Weights of a small contrastive image-text model.
Training: 8200 steps, batches of 256.
Rows from block 3 of the text encoder, named by matrix and row number. Rows with one number belong to one attention dimension. Each number is 128 + 32 x the weight over its row's rms, rounded and kept within 0 to 255. All counts start at 0. Numbers have three digits each. After the name is the row's rms in percent of the matrix's.
# q: attention query, key and value (stacked) (text_encoder.blocks.3.attn.qkv.weight, 576x192, the q third), inputs 128-191
# k: attention query, key and value (stacked) (text_encoder.blocks.3.attn.qkv.weight, 576x192, the k third), inputs 128-191
q.37 082:141169129132135087143123117144144133042123127117132097131118098169119140130127214127122113103130112127142142160058122174129149151120085126096177147105110153114129109124106136181131131131130151
k.37 121:125128049109077132083163154166119132130151167119093125129090093111118185112161152115112112136110117162093150096080160140161095133126140089146117111125115080180145152181074104147073117172140112
q.38 098:127158115146128094135150110132135115037123154101144119136125096163145136126129211107091103117131125121110123137062119187161134143113075121084156153097101139129114142126084086172128111144129121
k.38 058:094159065138139102114154161093146138105118152083120142160139116154130175120118145094096079128115108132122139112098096209129107110119095144080101154135127106158085167131106098173118115147168117
q.39 128:130158117144126096137151112139133119036120150106138114136124098171146145125133216104090103114136123124108127141059118183157136148118077120084158151098103139126116136133085092172129106135130129
k.39 098:087153053133129125081166138134133136104128163112101135148111104129114160099143157134106108133081095121071154106080104177130108114118121184102109129145145103185123171147077093173093122152182126
q.40 088:138159119141129091143150104133135125029123153119141106136132094178146130129134209108099100102137129121110123143058121182154130156121079118081160160097102147123106127128093100171137108140124141
k.40 058:081160073116153129098164143139132157102147148090108131150095110125111154073142161133118119132073077087060163116094104146097108116126139212095123126158149114175149149148098138179105132129170134
q.41 101:140164120137128088143142111140132119043118147128136115134125104166145143130130226110094105113132114127109121144063117181154134144120073118079155152105103138126112132133092090173131106138129132
k.41 071:069154054121143129091176127126133139109131164129107141147109101126110123097145151158106113135069107098079156097089102159118113106114127203097092137154146119181132161142101119167094139152184123
q.42 042:134078133092122189126129136112135119199142102136121141131116152110111105125116031134155170147129146146151131123188135080110142122124145154176117109151154120120151111106164199104126147104122122
k.42 042:154120184116148127168101086120131116113118104131156120142149150160143071139098131136139147118200141108161121162116115114126184143120092081121193161098113163061100103096150142132140146081082139
q.43 139:128099143108133163126102150118123132232138101145120147122130169083109112129118048150161155150117127129150125118201137066096128102137169140172098097163153113126146125122175160087127152112121124
k.43 122:153114181123135117190109104088125115135113109150161135121184145143152074161102097142135121115181162127195077159185131099122133134146109100132147148103119144069091097098185161086164128110085144
q.44 120:127101143105139161125098147113127128223140101142121146123129165084102110126115039150161156147117126124156124119203137069097127099137168140172098102162155117126146125115175163086125162116122125
k.44 107:141111168123132109199115123083126122136121111138149135122182148151167103161097101124120101114196160129190065149183139102124125138151110085133148151097110143074075111102186151093159117112068144
q.45 086:114123113155113120132186103126136113078124158093155088130128080193172128115148179092086110082153180119122132141053123185172130182114088135087160165070090154123114129121082117163135110149131133
k.45 062:071155102095141118088107145164125158086162143090109127146060135136141194071122190109143133147123032119078164146060106141110153125113110140115152108143102107127158199158060130197090132092145124
q.46 069:123091137117133185120124141115137108233135095118119152124105156083101112124110040147141166156110141116152127112207130078113136095121155152164109096156159125130174127099161157091122163119133109
k.46 060:137108152162132100197145108086129108127091115094156136142187138158165120142093107130095087116194188105189104153134107157133152149126087067113148160093122156059063115095136108121153116101095138
q.47 100:130154121142132091141145103138132129036126151115141101133130101179149133127133215102101104104143131133110135146047122181152136160119081115085159158095094144123106129138086104172133105134126138
k.47 058:093163066102134149074142168143149135104153154078109135158085107116119177090134174097135139146101070109083157119090107151115124116108138173108151131158134089180154165149108141174088141128171119
q.48 074:178113146146082073176136076190092096162093122152139153090206152109103073173141151180102147152094148162100101135133120120117147136138059075138062081121123140099154086173128098126151064119141117
k.48 111:104115185149188126091099114150109171139136100129113107077074147080119126150157104109126178132086114158106138142147149097151101122130164157118138088152115171152208116135094148116176112152144111
q.49 041:215128128107111113167135076135165090100119130150124105135125120158067124131088163150117148133120129139123149140086134161134167131098025109114129131114120136125155099117140143172120121125145118
k.49 042:151088083146136185077160087119144096156134142116084152140116104091082092100144105178129178132133149119130166092106110130175124120107153197160255126115181110173131130099090151113078151159167134
q.50 092:112130111124141173075099174099124151182148142126124145142101134073114156106142062099174141144128098132140145094172128103115099087138220166162141121163161076172127155119145129079108165128138119
k.50 136:128108186156157140082111106156110125167110082137084109073094150087110094175160100117110207118070135157098137154155133108167116133134152156130127084152152187126189099127139125109173113150162134
q.51 096:114097153128164190115105142088150129203149103099134125134116158091092090101092021140165162142123143081148155120178138093102152109117197165170114121154164133127141136081154132082120194112128109
k.51 052:129135111082089128133101173148089120151128144155166160140165146106193112125136144137167107165189106162170082102136151093126091120152126021155095120111074043146137134173132133101105119126086113
q.52 105:140164121143125087148132117146135137036119146132146100135135100172142146134132230116123105106132118135126135151054119183138135154122077113087161154102096142121124114136098123176137105131127144
k.52 070:140145050106097143065155150131142120119151162098096129157087088128108181106144155097115121135109107144108169092074127180160112116110121135127144135131134089193136155151090113160075141168163108
q.53 129:129090142112129157127108142123122134236139101147118145118138166088109111131120045154157150146117136129150125118200142064096124109140169136176097097157151121121143120123170157088127148115121128
k.53 104:153114184128125118198111103114110117146106107159162126119186144133152071160114093169141127115172159114162079160203134076108136136158124090140111134111126143064100092113190152071167118098087153
q.54 119:132161120142130090142145109139134125032122150116141106133130098173145140131131223110104106108135124129113130147053119186151135156119077117085161154100097143124113127134089103174131104136130135
k.54 083:097153049129109144082153148143140135111131169110104127146093093117119168101145159128125120136090097124075156102084112165136110116115143157116104131148136095195149159156095117160086123152179112
q.55 048:154184131083152081155093111142147144034130125181129109137124140146099126125098216152157139125114063148123141167071120151091152134111087120113146134155113128107124107139131153188127130104136156
k.55 042:108113052172099170151192098152156095130135177143148118122110078119119092105162138158101115125105213095067143097098130142145122165103173171135092167132132140179146100137142114134075107166144118
q.56 059:143107136125134174131111123120135099209123086131114171126108157072084122132106050144132165173092129119150121115214124082120131081127151146161116091162175121136195113085161137091121150124133111
k.56 063:122110142173127085218172097083122121125072118115169131147194133168170095141095097167087073116180188094160103142139104155124148139133078079098108155090126162074065114092131097123157103105103139
q.57 060:115080132145131182123129139119139112218137099106123149120114147091108118126110038145146152155099164107158136103197137091117129105124165147167111105143157132132178128082157149089117160124122105
k.57 052:130123156174148085209152117078116128122082108079170129155186141168170110135091107149094076114181158084166110150135098162102156137144077079103137158094128159059063119100123103122170105089099145
q.58 043:073082120128132172106188128114153108140146136057127087121117098181174110117115141107102129098144199117151148136066143161157151187087075119120147159084076170115117137120094159171120151153116104
k.58 037:094145110138128112141133132123144126087110138049150132184112125149175221068105172094119085137188091087142139159080082173138163129113098100094211144106113116098096168117078113167114122080124129
q.59 126:132156116142123096138152109138133118030120154115137110135127096173150144129134217105097105110136126131107128141055117187157134154116078120085157153097099140126112132136088098173131100136132130
k.59 085:091158067127132146069156126145137132105125157121110125152088101126097140088144165147128138132073094105072174108078102166124127107110136188102113131153150109182154155144089114168086144140187122
q.60 040:125155128111138086125132081141136104064128136120122097123116110153121105118110204139104134110144117120109148157049125178148157152098064090087149141116106174116113109124097122192130135138144126
k.60 037:165134059141074125157143179094178091114134154106137145174136104152135205084098142089105051140152155107163129096104120194147142137094127097123122179124114094125084150101142087156089132134119112
q.61 030:082095129119170184109180128124154093163159119001119090119108128156143082116107134101101142121122174107152160145079144147134158171088075139120151138107092158117159134133065141168119166147130092
k.61 036:093117070159097128160165129105153088099116159067124139166131114151175226085108155114088043133184142090150124134094093182147143155104104113110185165105120113118059173110108102160085100109125134
q.62 106:132154116142128093138150111137133123039122153118141104136127099174152138126133219106102102107139127129110130145051121186155131158118081120086158155097096141127106132136084101175132104137128136
k.62 076:077161073130146149080153135152139142102139148096107126153087107123109139088150164140128132136073091093075182111079098158113120111112148202101126132159150116183158154143094129172095148136188123
q.63 064:139158118117122109139154104136136104048123152138141105140118102174152126121127217107105126103148119135105127160049118179150146162109065125089154150103097138119107133137100117183128109125133139
k.63 040:092142081153156151123177079152145129097125150109132122147096102142104079077139151172120134131093144071074180110049089164115156136089138211097148152145150155165155109116086128182085150126175123
q.64 109:136079141127134097189164124167111120163131091161122177117177178123103087156101121173115119181041152137124114118138125097071150129133095129160087097166132140088135098128141115164125099073104126
k.64 098:116097135209114121081191180098085152175077077057074149126112127141149159164156037077086093118122163159147138101160109153162095101155153129107152102112193143126082134096106075095175115149137127
q.65 071:124101119167085176070139125121154107147137132061068096136085100140111159107114117127124121120159185088103205098093136172142172148104158058144092148107127153125112153112107090108118155114135086
k.65 087:153127105113105166135118154112159115121169167120222076166121118137150192053127138132194093099126123116176124141145161103127118158141151201159173139088093086132160168111110157081090176140094149
q.66 081:133085125182091177118130121121171138130134156154131067142158105168136102157109121146166123084124190131109169134075134170144172180099124126162129175070098136102095156116091132107122122122109124
k.66 081:133111149155124143062152153111111128192094082111061153091120125086084111177142039090074153138092153140132134093157139133160095094136177072110086116157188149147139104128129043113150144173150103
q.67 037:112121122110087162107105152087141117148143139180122103135079117116173169106129087116132134115226140115137109113148159127175123132116193074138057141122098125136113181111165091100110156150112112
k.67 033:158110117051131127129117083119125141140172160210137106108096126118080153091131126142145158134097133136122109099149190082103104117122184125155062132155081113160208120152134131125113139125099121
q.68 059:137149111159162123156096121150143123097119129055170127126183138140108055154113175137171157135104140148169153142081090179073154140110085133119169144134116124141143057122147195152136124105162115
k.68 052:119169139147132114136125116137092155112061113132147181153182128143168000174137144154130121133185108118132123126130072138113138083149084072087132149104170131118103060153153177113155089100151132
q.69 095:146091094145116112155191121114120096156139149055208106128210116175123055105139105160137122087103198119207124121107142151091108170138077178136128146089114128121100091115135151129128172164119140
k.69 059:184115122003058113113123118129103110168154135211083156115093126139117128133133127104116176131144119201145088103145161093115141118140131064159087113131092109130149098171150160146123122112107121
q.70 083:154152102144146139177094133125154134110138142114199114155198143148100068106103151161202145120098129117183156134103104156051141134119123173137139158142123089142124080111178184127117151094144140
k.70 095:102153179121152091148112102166065162105106107153141136098156134143178016186150143173122122106163108121122075158149130088119104126193107108110130128102113155105117092163144164104170102125109171
q.71 145:127145170100158130123056081195118074126116085098092145096120184079138095163125175127124208159173094165120123177114096126138178135105092050133143068159121147107172096149144161152135116104171100
k.71 137:128171090142144126137126149106150145101120141093121161187138132169124144103096167094143108162132075114111176109095071193097156084090106137107129167157147096137098131111137149163127109090161098
q.72 087:132173171118143120058054122177100128116092079092061142121087143091138160175150147116115152155175048144102130148159113117182124077142117056106162085122145131127167144163121116110148118135156109
k.72 102:111147073171157150135135154099188123109141154051131127171138127132115178083101152086142103147100120109110186125093089204120156122069118184119142154156145103147106170099120107160098130118162100
q.73 083:149130089139113130192142152094157151119167175175179124157142125140085143063094127147176095125067139097114150101116136128047129140124183232148090155168132084144098124102150119125101129090105156
k.73 082:103120202144153110136111093163094148120103089138135109088134138127155073180141117182124141109146137116125088174140137094135118149175121104121133114109109187090128109130121146104171119135104165
q.74 058:151109120111090132204142161111152138142175136183113145146120146125082177060083115157140087149053127082093137097148149087059153132130198182171079122188145108112100157106155103122101124064090158
k.74 046:091083190124168097110135135136125155131135083122087105075102140157145145179120109101096132104111153161143120166119158119150143173123082095129146105114081214096140121115087146181165135140095139
q.75 097:127158144127172129098065093166120092116102107050142122109148149116145065170139168123144201131185109167174134173100093162136152129106060065101152113117111137138161067147145181145149143141187093
k.75 084:151181083126120134140122129116121134118111152125149167196163124138115086101116161129155118155140074111119156097114078158090141064123117139113120160143168059147116111142154146123116110091166114
q.76 128:127115094151103117138204180063128182128136160164172112157137084175125162094136076125125049094078160092141123086147159122118068121159164210118112177107135112145087157107111092107129137154079165
k.76 134:130084168119114131120128109154113108151139116154143091073117125087132114149156095162120150097124184141146086151156185066156104180158148123150133087098103162117162127138116110095125151165092157
q.77 039:136135109108102125163111147099137132135122123222067193138098141097088218110086115119111113180089085131052123119158109109128131087118185163143080112203179098139103160117154086137092070092140139
k.77 047:140109172159117102130127100171137126113126104149107067079093125134105167139139130193103130100109146110106132161109163119153132179126138120130107106106091206098136152127099078124144132151108155
q.78 063:118153145118159122065101122140108106125079086042121144120133135117163101182143130113112174138197096151185106151144099146191111089124053040085191113100135142138159113137134160133146143178171095
k.78 041:176149059118097137135128129130168096121148174126148120160125112123092156080131164135144134131108120122120168103100117166115143128083137168135114145143139077178127136137138115148075149131165112
q.79 116:108135151130159125074110105161108100130077079073112137098135131118170088203159139106098179132185131175169112155117097156190127121115049035089158112100114171128166089144118160151158126176171092
k.79 118:163151064123104153137130158096166117127147170110159141202134117129096178066105149110157104159126109114135163085113113160105139095096139155135124161145140055158115147121139126122089139107144095
q.80 065:077072093137141162117195102124128092172127131128104178094087108082145136108172093084070166141143186163100123104130093134171120140111160176132151100158160155158143108084128141144116100157173112
k.80 052:069130113076169128131090087120192109077166148169066119096087120134123142124099185144099169140122120099067131143077132157141153144062105070106083160173071167138118162131159140216087128130148095
q.81 113:061083151080145144133168123107124132146163150190124126080072115103176136120154108084083118116158157147098066134146176067178108161129162134141124120130095166129144158141089139145130118170084124
k.81 083:186121095103067149126128177082162081170142135138107174153124130103090194125103097075104102173125124154164101082164144131149115082107131097147092134142147089144112161107163045113080143142115078
q.82 059:143155114088112039173133095136122154056165187201116093109116082174115180114147188135102075086133114131104095130085176135119085166141126141108111158108080138142097124172128117157123112148098166
k.82 091:114137168077137111163116071149091151123106116193147150113151137125158038152132156162132171129193108130111097153136107073105153124153108087123128113121128140100140065157142206141163095086124153
q.83 036:138148153073148125130116112144107096130142096107057160141080171094096194089103152127081137169128059097078117150186124065145173092139106133136157070150170120094143193141106052134114127074124125
k.83 033:046103131191151089174141092156133141089134122128105083111088131130162250101122155156091066115119146096068156155117124132143138163129129189120149101120105177104117196101086108144133091123115155
q.84 027:146138124202083092104127124192100144132083120120152113096157104131186130199234118097136123085153154183160116128133127153161060150171133085115136126090117142129145050176128160086165088186133138
k.84 031:171156093120137155139112149108141131110141158105204155204159135133129067103113154113199141160145097126156155105119094159075155101106100146128142158131113047155126117126141176114107135078145094
q.85 085:140108095166094125154199162074118184135127166205195105144142070179137149102156074113130057078095183108143110096159158117124065134173172199121105185091130111138102129112120098100143118152075173
k.85 103:144086173105104125131122111152106109155142119167148102080124130101134102157153094159120142101137178144153066142166198057151100174170142109154124095090089151113151124144125113083131145159076155
q.86 119:124153171130152111079068100185101118116086080093090129103117138110158117200156162104113176138188096177133123164120102146180136116126076026098157099107117153123169101162116152136166102145166098
k.86 132:137164075151140155144125157097170134109141163075165140204153129139114147076095155101164100156121094103126178105107084176097150096087123177121138167151145069150105147104139142134104129097154096
q.87 059:128158108140131144048146130084116114122097129007152120160136101144148101139145106112137141113200110125210132132142108164182097092136079117086212150062149114145129137101116147103129186191150108
k.87 035:189144064096079153093118117122152081139142169138127102140131098114085163094151138120143170123108127155132162097118133159122135130095158121141110138147140076175149100161149129124085156138171108
q.88 134:113128161130154113077128106165092097136080073072124129090138131124174088197169128105086167119171140164172100162131115145189111131134047048087155104089114179113170089149109142142172129181151106
k.88 153:162139065125105149140130167095174112129156169097153139188130124126100185070103146086157099157115119129142160086115121163106142113085137160140124154149128058156120154116137117131088139115136089
q.89 141:104125169124157115086121110166098104134081070095107135087123138115176102203160132102077168129176136166152098158127115138193118128124063036090147101104111179115167099150111144152169113175148104
k.89 147:153139067134117149141129171092176122122153170095153139196133124138099181072094149090159092158115115118138171088106110171105149110083128172134132165148131064152115160106132128140092140105140089
q.90 126:146127077128125144179144140075172135125165182139181123162163125148082105063081120157180118126084139096147156102106125141055141130108150205153114168158135084154091128092162143129089159101132136
k.90 154:113126185102128098125120080178065141122107105186118123080119125120157066172162132183111163104158123140115084160141140076139113146183125092124131099100116171105147089170126158115160108131117172
q.91 099:155134113114107131181130150086150149123174166175149121156121133131081160054090117152163093131076106076090143105146155097058128120140208218155092140170147077135093162111149094104102137079096168
k.91 106:090110193139166104120120099167102142118118088135096106058120142132151095184144120152104154099122145139110105182129143104146128168152112118124142094117107207097139121129109132145169116144113164
q.92 141:146144075131111155149127158072168145120163181132148134177133120132083154057088117150178100140095106084122158094131125130079132104117181211154122162154154069160086169090156118102081160101129136
k.92 148:105116179120133102114126079170084128127103096167104110061121125117147084179166116180099166093144143133111093166139146088155111154170124086121129095104124193107143100154119127119155121153120170
q.93 066:167144127112119117186114151117137159123165150185138127155127143130073173052099131154163087134051097082080150113145147089045133119139198212161087125182149086123098152124148089115114126061099171
k.93 060:076108185156162094126116112174106146114126087116111111068118146131170104174139124138114143100111141144118111181133134110142131181149118146123153092117101196090134134117108131142169110140111159
q.94 090:124138131104116143128136170088141162128149134183084150158078132112111203082099104126123083154100075074065128098173147080125121087138203164145112125170165104130104211113124073108104136097098149
k.94 083:082086156151166121102144117152140118119137106102082097073091131110132180147144116127093147110098160140101138177110141133164132192111125139131147086134119200116143151115088105163135132160133145
q.95 079:116170154099147152072073152111138150112124100120042162151050152080122196131100127117127132182156029102071139123167114099159143058121164098119144106171165112140133194127125100114114139104143113
k.95 063:073127102175181138105149135127165129103134129061084111126110126125107198102126142109103120130086124114076186152083095183144148151080130184114149108161157152139124166109088097186108126140180132
q.96 081:126137131129136191097111110069166148120110159181134133124072086078139136128136110082122165144182105152092111109143123123211113084101166137102162152111134114195171144101101129110125094167153089
k.96 090:127110125147163133106113149047175151159115107125131147137123154070097171135078057066133160153125122151148139121164124151141117074093128149114134127141148120153128150059125123114146127140144098
q.97 072:137083134108135154135178068090173167129169157209121076113082059171092121110129115082118120094148194155119180128076168134143150165106127140136172182091114163153155071119078184158136138151107128
k.97 053:169145103171104181124145179098128160152111120096118140162168127196103112134119097117155094128096130098127139072150114142094125091143179159118103183137169085138054138116181097073148119106134139
q.98 080:120149105208086111155176175130121125088100143128163104172114105183184220075152156094120055088097145086109153134122093174133152156146144166098111149115135131084101163074094069122159108080109163
k.98 083:126127045086075084101156140163069109135152183143126144145068105105160186086188160114127094125156089180139126104124137115150108130163128140165164055113112086147135164184090136126089125142125140
q.99 047:072128137141157175084161142052134155127108134139166092133080091119184155094159076073113128087174145116135115133159140115195104118133170149088161161089137145154141143090085132105154149184116133
k.99 040:118124094102134213119082143087177087146135149098158134155099131076157144106098128044157195151197138147171137122121111157168149120073142087130162145139112095158150146073139161142096152137146062
q.100 081:129133158078170052169105051147114091128115088140124180096156179091085069168075141166087169178107100139130087154137120102093149100118056101115116085171133171097148082135149125176130117120143117
k.100 082:129106207182137103144092126100151122146075054126113135112156169109114147150078077154112128140123160101148129147174119138112150109117138091118088127148150188091114096064157091105185130115128121
q.101 046:124109155093130118134166129156094102136124130146144177106090139114178127129142153060079151165134128173115079135126109100150158149119096126117132101136111149092159123130078115181158073082109101
k.101 055:078165050181156141085131182116146143111118146048125132147130112090135150124124129096118114152095107106108157097101111187122100102109145146088105156161142102182113165136133078133105120140175104
q.102 091:188147157108164041148118092130115162110120107133155116120192142155058067178095125177128121134070107135161124150123156126079110101142049127107119134120125138120133073161120119150152136148115138
k.102 070:161091167142111124135097141101175063163114070131084156106134163119109148164081084127098118151111168128167109128170134142123151111099108072145074138148129166083130129072166089131129154122116087
q.103 093:130126165132152067138165090197056145103103116128140128085145144143157102164181170103087134114099109184091103166110112124129126162154065139098157086113114162106154082186075148163195052111135152
k.103 102:071145041159165146109133161096176151112131148070118133160116127086127179100092128101132100164114119104114183097093108196128126098072144130109124163158129109182102200117114105147091123133165072
q.104 180:109133183061179107104094092151119154107126111158105126087107153106134098179112166110116171156168075180092121172092130112144156121102084074110138112141097161134156100194097175180153085118144097
k.104 107:097165099194159131133104159105153134120092098071129144173147160086113185078075118130149126169110107074114205123121074204094160089094162140106106134195183117138092146070138084130147127102200114
q.105 116:094111122169081184123123161180103112140121139104119137116103128117220168126183154079146134117185155159106124121123096135149143182139179110147130112118110114115128144143137153104142072092135124
k.105 118:095173048123152149123139150130129169095156182079164118164146110144137116095135162113161108131112084112110151108090119150117111124122130174113152159130122068180114169155119152141092128132143130
q.106 097:139142103101135137132089146058189128135155133136133129167149133125064114115049092187176119147129117080179141107140155127095122079109142119146089165149136096145099159091176111114069217148120111
k.106 121:171098226099097112148118092150104102145124099194120125087127132152123085167144123155114164102149154149137075159154151067137137152159110102144120104104118161069157062129139146120159129124097161
q.107 112:160132111137138138130106153068176155134141123118150106164172119151063111127073078186180105127103143086195152112140156132100103092127128146142130175110139102139109141085154123103091199160106131
k.107 121:181081205098084118142125106143114092159133101190108134088131132163120084193141114140112145112139165165150064140158163062141129149159102088158112105098107154077162084128145133117139133134077141
q.108 114:174137135116164086135115116082154169121133117138155103140182124155045080152084088185151111124078124110188137132132169124099097090133088145124136165109132125138123103117130126127118187171106138
k.108 111:185075201104088114138120108136125073170124083180092146088122138138111113186127105133098146128138176164158076132163155090144140139140098070158096109114110168078157089115148108123138137132086119
q.109 197:139120068210067151152164180114130117145127152090157128170159104157141163089152094147152075098093184088170136079159119149108097145159179180149119149105149087119092162067157092071106154130107159
k.109 112:158097148060101130123153102150106130133177168178133110089116093180141072170179147122113121087142141177142057130129181044157095173163094124155153131064072130123160115194116177128099133152050144
q.110 067:078153097078138115117112130100145081122126134151094178153108158085115160082069142153092137176118074081086122122137095130129156081098130111119081098186154126129108209094144063148081151113172106
k.110 097:109112208160138100146134086134110155122094089147117106115121133126133139117135115172126143099150142105102144173137113111120152140144152146125158104120158183091117088107098147114193104109136175
q.111 100:140145117098143128119075174070182172125155126129133124171161145135071109139042107181196117154132103097184161116115157130073133080108127110150088177145117088141095150126163140126083205127115107
k.111 128:169110234105105109159104103156102102148123086179120138091147147147125084169134124164125160111129143136140082161163144064112142150170120101152101100125127164059141064127160141117161135112096166
q.112 088:157069122125109133133192076115152157148165160201115089092096053152067117117158096128100117097109200150124151097106193117161100152123131148152160154078123156173165068130093150130121130194103129
k.112 093:135117153151137115121089193063153146164108067110121168144173173132116167155069052101156090149129134130181132111179118141095128090130155108137099150149163123108060138055172112107157155119130115
q.113 124:175125128140152112124160077124149145123104111155126136116125094133058086152128113126106160139083142166145164115102115164136119094104091148094177141124151150175185042104113152153146105156169118
k.113 102:146135191111107110167096142160095133142127075155121149120174157185130096141114139175170100122126132097145111138162122081063153145171164100160086137145151148072094078130181154121170152088102166
q.114 077:067084122100158210070127169115150135149171116023077111136089119119162148127116125108147137135233152120168176131100145108153144151110141086163184144109107121153117151157110203136082181139118094
k.114 078:115144076174158128119211149120118165097119166084170118169131108128115158079160131105128073129080112117110165120101103161138117116126119225098186113124167090153127161113053100131136112135159132
q.115 053:112104115135128216134084158091184157140141166132161148166141140111135096160069117130194146183203138155142160115091106133125178113086144092165105173120099076138112161122118177130079109088120077
k.115 041:212130170103125105159147102158075109180130110158153153100165143140079048126170102125122178111060119153151084118198135082109107118185125195135145088139165111115165039123171128104178135126112179
q.116 070:137132127164080138157157108156098057149118122119124130109103117120162156077188129095083129089118159101101090125172114125154117174156165167129127093132151145100141136088148063095151119127128165
k.116 068:080124086150158145082128134075171158104107153114129119141077113074139203114101105070121152147175115143118164118097113179178128093066138132092171149126125126173123187088081128138127100145169073
q.117 074:076133103101133136126143117109148060137138124138081162146081144096123165052091137132076136154114118064086125120147111121142153113103149118126111100184159155124121177080140067146078171124149123
k.117 077:130118194150139103117151076120107147115080101148120094116114120128131141121151110169106136092160140110111144167137118114143138130138135129104161108109154182114120086116089138106190112123149169
q.118 095:133155116109127103149138096128109055150122116124111150121124148097110132068137118137077145119086106078096093134185119112132115118143129155117100081180180139123122146099167050116119159148157161
k.118 096:109104136116106130116142064149120110112117152185103102097057091100156138136170146152084163107184151150096125148090137119179133163115126089131145103094095173129156129155090137139118088142127123
q.119 114:077117142117119149106124126167106124118119140149104144096069132092206162134167164069107158138184110180074110141112103119178148152117156103126147098133108145127142137160098146145143067107145110
k.119 102:083175065176179136118134154106140169102113140054155120173146130110127159073114131115146105142101094087109191119109088191107123099109153182092148150163165101172097155116119115130133123121181125
q.120 108:115102144171112141122119166157122190109123139109152106123147120159178136193143146121176103123162153177147144129084131145120124160135132105143151159074073112113119122173102196127149080104092118
k.120 139:140151093138158148128115189090155140139144126069146152159181151149103116129088111089162098155086106116158131092149121157099120086117117153117113173154138077151108149104165120125115162127133103
q.121 087:160145116159092088163157112168071080153115129105135135105155136119132132096202118131087116089057133109102083116194126115117070151185152178121100078149165123125125119134169056082158114147139184
k.121 148:113128059101116147105167094158127097101155197133122104119067070115149115122180170119085142120148135155097122114062148147180107160105097114119149127093078112165161156184090124165064104157129104
q.122 088:118164101101107145123067164095147096150145130117106147154143160100115149101086116168157131143145093071132117112163127117098123094124171103151056120187144083133077193122207094097081183124145123
k.122 129:147123191087094116155119070192081111123133130194132114092121120143146076142173163186122174098148135135109092168124143075131136179165118107147121097106104159087157076174133156128140116121103173
q.123 099:097109141149110143123145139196086128122113135120123138103108133125219148146186173078121139123159134186091113141107098130156143178136130120132155101109096134107139135169097164142164042094131128
k.123 107:075168059158176141117138159114143175101136159056147119169146126120130152092115144108149095147100094098108178109095105177112115106106145175102144159149139090185098176137115125140108120127159113
q.124 090:122162101101106142126100131114126061157132125127100160142116153087122156068121121137110149140132093074107104117174112113132131104127167116136078093190167108133107179105187063100096164129161133
k.124 141:120127153104101113144145065196077118106127149180131102106100103131160100126187177182111162095157133133087118166095137092146133180158121120136143089099107155109159097188095150136128097127119168
q.125 123:160153121105145105130085157090157161130149120113136117162180146144055100132062106192186115139100102088176153122132156128057119086128117125142093158147133089136099132134168125118099199133123130
k.125 137:168100206087081117151106099163108085147137104192109137083127137138132088173141135163115166115141150150139075154151150069130140160156113079160099099118103164066159081140157140127136133125092149
q.126 099:107120145155104147116127146194080135126113130111120128100113138125220152147194169078137138116167128177092116140117098130145136175146146110134141100116104125108135129180113162121169055093133132
k.126 109:083170038138158149123131156122144158098148172069151126167142120122136140089119156111154103147105091104109167108091111172115118119104139167113139158149125083184106184143124133144091127130153112
q.127 125:113129170094158103111119095171097147105112123155114130085110141113156113167149173097107163137154090194079114166096115119151148140117091099108154103129103161126153100189085169175166049113145116
k.127 102:086162071183168139123121164099159157111114125055137130174144140092118191076090119116146107161101104083115202114109084204107139094089156158100125151183170109160089168097126096132127130115182106
q.128 086:094158098134186141115146140100144114082103134078168173153128110145166076138124150101121162147156116132194108121102073175158122097098081178073208167114118129158149128077132185173119139149161105
k.128 135:134095106142128167042137128126139151158131137130105112106063083074087148132172087126136178126132139156128167077123147128177076100114174130137179117111141122204200119148100158101111134175160104
q.129 092:160100104139069141100101091179106100172120133123050138090146119078103136168178122160128166127163147191116142105125128129154094136137163074174153083119143118167111081180173163085113095159169123
k.129 134:154151142122124135184115151122159101115140121093145134182197164171128100132067157138146082145131128081141123156118121138085189148115079106139082159133116107069063151105148100140111154085099124
q.130 118:116089109146111158092147122166114051186078079093083212122155156076148085179140105148085189183142155163139128115133062150157155111107093083142121084158163135116133113117152121145111104127189091
k.130 094:149128097044121125100093170094161106141189171145157125102091125103106155096119125068145132135125103176179087103138182108137088130118148126152105127155090103168170138118149121140097195163103100
q.131 070:156199138159104085104115139138101163073088137163161077131100087162170164131182159073108108065143098132085116151120136152191080128163139136064132149092122130126134139159100041113163103162113174
k.131 087:131138164165168148158107061088167144088109147124144036096162093138100081154124108185119132078138151078093114176128149135163103135112124151090148180089122173145104109119156125096148114164144153
q.132 048:146065091109093098132219123127118116141125162131130150135182092172112078157126114167104082133105169173170107102115142131126128139127024131155148145073116118123100111138092182155117121151112111
k.132 040:142133064140054134118158206118132105126129154073099161201144135164171180116115145075137067132163126150169137118116094173133169147120092113145156145114126074107055190112130128134090128104122118
q.133 096:118102144087136152169093140096149115190157097162134166127118182079077135100055074151143153186091127098134118121190145068067173098116166116177032095200159123119148128091185105116112156096127099
k.133 093:066151115145173112122146161168084145129114104107123222157128178119165115120127155095125138183086097136092161110113062146072168102134121165108080087205145105121150157135097116178139091072161117
q.134 063:075107135089193167128155113148123084135149125096112188119104146084166083125140150097077172167173118136096108147109092094157179148104120164144198099167132137120123139130070150182108116101145116
k.134 105:172115099150098211138129138075189072155131132096161122180146122145102095090087094146161170132135177090187148106135112158134168124085124159149142175114140101129125142030170127100090196128129101